config = dict(
    train_examples=295000,
    isotropic=False,
    norm='layernorm',
    hidden_act='gelu_tanh',
    num_labels=5,
    init='orthogonal',
    beta1=0.9,
    beta2=0.95,
    max_grad_norm=1.0,
    epochs=20.0,
)
Rows from block 6 of a small multi-label image tagger, named by matrix and row number. Rows with one number belong to one neuron. Each number is 500 + 40 x the weight over its row's rms, rounded and kept within 0 to 999. All counts start at 0. Numbers have three digits each.
Before each neuron's rows are labels from the 100 images, of 14848, where the neuron reaches its highest value: "responds to" is what is common among them. Only what is clearly more common there than usual is listed. The data: dashed paths with two dots that lie on the same path or on different ones.
# fc1: MLP up (model.blocks.6.mlp.fc1.weight, 512x128), inputs 0-42
# fc2: MLP down (model.blocks.6.mlp.fc2.weight, 128x512, transposed), outputs 0-42

responds to: short paths
fc1.388:464408528500500448466517545508492474431425508439478497452500487509513497500484500533486459500511560454519500515464500540541467550
fc2.388:471598431498587501500500468552500511500489524497426445515477501446502515531518500477468500481500563564500555500526500500518465513

responds to: long paths
fc1.316:537490500500520558516552463500500470501529503500500554425468555532470493451482572448500508526562500500536500531574551531500500522
fc2.316:477451487460508500515494500475508495526500484497448500500405518527500500467513469458526464500540537500525519546460458500500523502

responds to: long paths
fc1.9:553470599447486480500446502559500422500555557550500500521485520472537519500468500609500464560576493500544508475436461555567426519
fc2.9:448547570475462539456541449558478556500474481475500424482519474572530500441424513564548474544458500515500534518451566546500528501

responds to: long paths
fc1.269:503429500467500452480428506580522488480545581470500502468500516483500500487500583569548500581569500500526482452417454541500441500
fc2.269:437500561471491525392523501574506536556466478500500403500520457500527589410438500500554464517500530531450500500483525540504523487

responds to: long paths
fc1.8:520500471557500532529604408431500500422500528532478455514470500500513500577500500500500500500500500500500500562581521481461500500
fc2.8:500500544500500508500558459576536500580478500500553463500500511500500495470515403500475516495473443527466480500509500500480513501

responds to: long paths
fc1.164:537500536551442500565549485486487474534558418543477500500475556500500493477543564434475491510410444525438500549537500456500541428
fc2.164:498500562506472525580500448515458500545469424500509523478353497562506584500474417448500419536496497511500493533500533507506495493

responds to: long paths
fc1.350:553567550483565458542500430520503395500500558551500500500500495500500500519490500500500536500544465535468500500500455500500448500
fc2.350:500500468538462509438538509512458500500502535500476500558500502534527528500500484441455430429500522538520503478537535529550520518

responds to: short paths
fc1.267:549454473497455438590500501478480405500545500500452540462494495542529498553504500535447500456500450486500563576543420500463500529
fc2.267:525500500500500508386500519529500437500530538471500498527577513412499500500545500548479500459488500508502462500522485500503501462

responds to: long paths
fc1.497:545500422474508500423586500488463507431539453411498500467504565578539491447500590535473552500496500482531478539610529500476500495
fc2.497:518477481500468500503514543501560488500581557574500438500399490500500474446504497564478542500500506500519511500528477511500481507

responds to: long paths
fc1.278:543497558472500478500500488446517434500473556500434500482487500500509500557426547606500511574498500541406395475453500497582458500
fc2.278:478474537500468482500554500500529557609500500487524463496534519500534500431500500372500509474465509500560481480500500475498500540

responds to: long paths
fc1.166:468500503516500529521603500550500500500458432500500564378487500449500571414500517359493500426500500500509479500589610500506539519
fc2.166:548494500500460500581489520491545452484522500470493458500500557558516500450491501500471556529488500469500546500579561522500500500

responds to: long paths
fc1.372:581485574477461532514455465513427475517543451549519583519515516534565448500549462443478497500563500531508435560463500500500474500
fc2.372:460545599480474539414543546506529542613465471502505476500588490544548542500485459458584477581430452515504429500500500621520500483

responds to: long paths
fc1.195:536500608472446500500514500500441500500500430566500572458468541535451480500538514500500500500543468475559436573510548454500470500
fc2.195:468512582466426500500554516500538538500468469500542453500544500579500500500443474526500486557425455502554481487444545580460531504

responds to: long paths
fc1.148:539500474500564561530582472500500453514526450524483563414475566588456475415500530434447490486487476550500500562583559478485545490
fc2.148:451500543491502519536544503530514506500521493500482498490335493533512550484524461499500455491529500500500542529504477500500495500

responds to: many distractors
fc1.21:500500521514522492502502500500462449394551519479500500530500522551571500504500445549586436532443553500507449529500571500463459423
fc2.21:500500429500500489602423500500509454425500555448508519515419498419470506545555500563441573500585502478500500500561425480512511490

responds to: short paths
fc1.229:463500494490509500443452500572452372500461534500470445501500518413500468500390535524499491503538500500594554429484424505500500587
fc2.229:454581548500479500554474432500440496481500544504475500517565486473500551490471557553475486500516500500413500554551575515531500500

responds to: short paths
fc1.427:500447513469521500472615388542455462536500550500442452487486471500500443538441429500495471500500559500461500500477534500556500500
fc2.427:500530456509500510505519413497445460500499525500450500500627500443529469500491541534516433515500562534500578500529500459536475500

responds to: long paths
fc1.89:588501500500439531504512500461441539523500444523500568492500500500500499500548458437543551500522500500488450557500527455500430500
fc2.89:484500500500500521522564499522490553500453500538530500500630493557515565500485463500545437549426456521500463500455500545529547500

responds to: short paths
fc1.488:500410500538467463473500480496406424469468506455493500500500492500500423484500500581512441500549608457509492518500515500500470500
fc2.488:500516500473568504569456478500442428458487504500443500491603525414523507566515547545439404500589547500500569500500500500500471520

responds to: long paths
fc1.24:550472544500503468522476465500500500450527500500500500500479447569500500500500463586612543537453500500420468500431479560567466500
fc2.24:500441535479509527500563474500546520500500499510464532500500500500493500381489399450486536509501500511531500433455457501478500467

responds to: long paths
fc1.232:570584588495500526516500500500510371514500496609507491476506500537500500500500490562478500500569509518552500505424500547585465500
fc2.232:529500555499500515500526520524505533538473439464532501482489500567551500436500496562529567539442487503500377449468500578500502528

responds to: long paths
fc1.43:595545500569558559529465500551500500514579520527500553500445573553500528467500575491474500480452451544500522525539458500500564520
fc2.43:479476489515530470500500500527493500501495500490500500540305508519504499491500478490528451517538490500536564473498439496487497498

responds to: long paths
fc1.196:533500457500505527521643500451500562469500472479470512500483500526479500553484500389446500505443537545468500500639551449476552444
fc2.196:445500595472484507556556456535500519550471535500558419473529469604510500451437428479553489570444456536463533514490545560459533492

responds to: long paths
fc1.135:489418519496543465508470486565498451468504575500471497500499545500514538500446577590522512563549495499500529474433443540495468529
fc2.135:531597500500472544500520500576500520578500500474460500500550465561500580442467482500500446572455512531414501527490511550500545457

responds to: many distractors
fc1.480:476439500492453500529500500401430489436500500464500501500500500601500500500569500539520547491467500500522500576533500445431500417
fc2.480:428590575578536500500500485531500514541512530500529500516500500419459519500526480557508502500500490521544500450500476500472549506

responds to: many distractors
fc1.45:523453500500527497439491524428393500470466498461512454471439543587500500479547543495500467456453504470493500594619516461506551477
fc2.45:455500535506516480457509500524531483500535500614582547484448500448507538500534500507510537500447483536535464473481543519478524500

responds to: long paths
fc1.254:500500569491536500480472532520500530500500531480426441495509500500500598451526573556568484527580500441493512500424474463500452500
fc2.254:515536501479500500500500445560544500532452468500425500541578500575500520463500460500500500500492551556474508474459547509503516500

responds to: long paths
fc1.501:514517473517529456468500500500500488455486515500522500449500500478445500500434500392539442500448413432500500475554500433549530544
fc2.501:466532500398500533630472500458500520453475484479551464465529518500525500481500500513470583545528470500500502500500500500500500439

responds to: long paths
fc1.495:529545500492529524551593500500500500515457479500500516465464476470500500542457500500453559465447500500500573562596527500454531479
fc2.495:460567500500507500621537491529500500541500500533624503482453535504513500500497500462545549525437500561502437521470537500500511518

responds to: short paths
fc1.32:500432500528452500484502488500390432500468500411476438423500500500500500500500517567500500458461553519461500475547500423592500507
fc2.32:478538417500591500519446488500477430508500552470464567548539494445500500555506506523413460432500578500448554495543500448517502526

responds to: long paths
fc1.286:552482542550409583541540500405428500500535436512485553508513500500500497475557456429500468497489462588500500554541601404488538500
fc2.286:457567584475500556507563500534508497554478490484480428500502521569545514424489494496545477584479437504486500494477500576546575500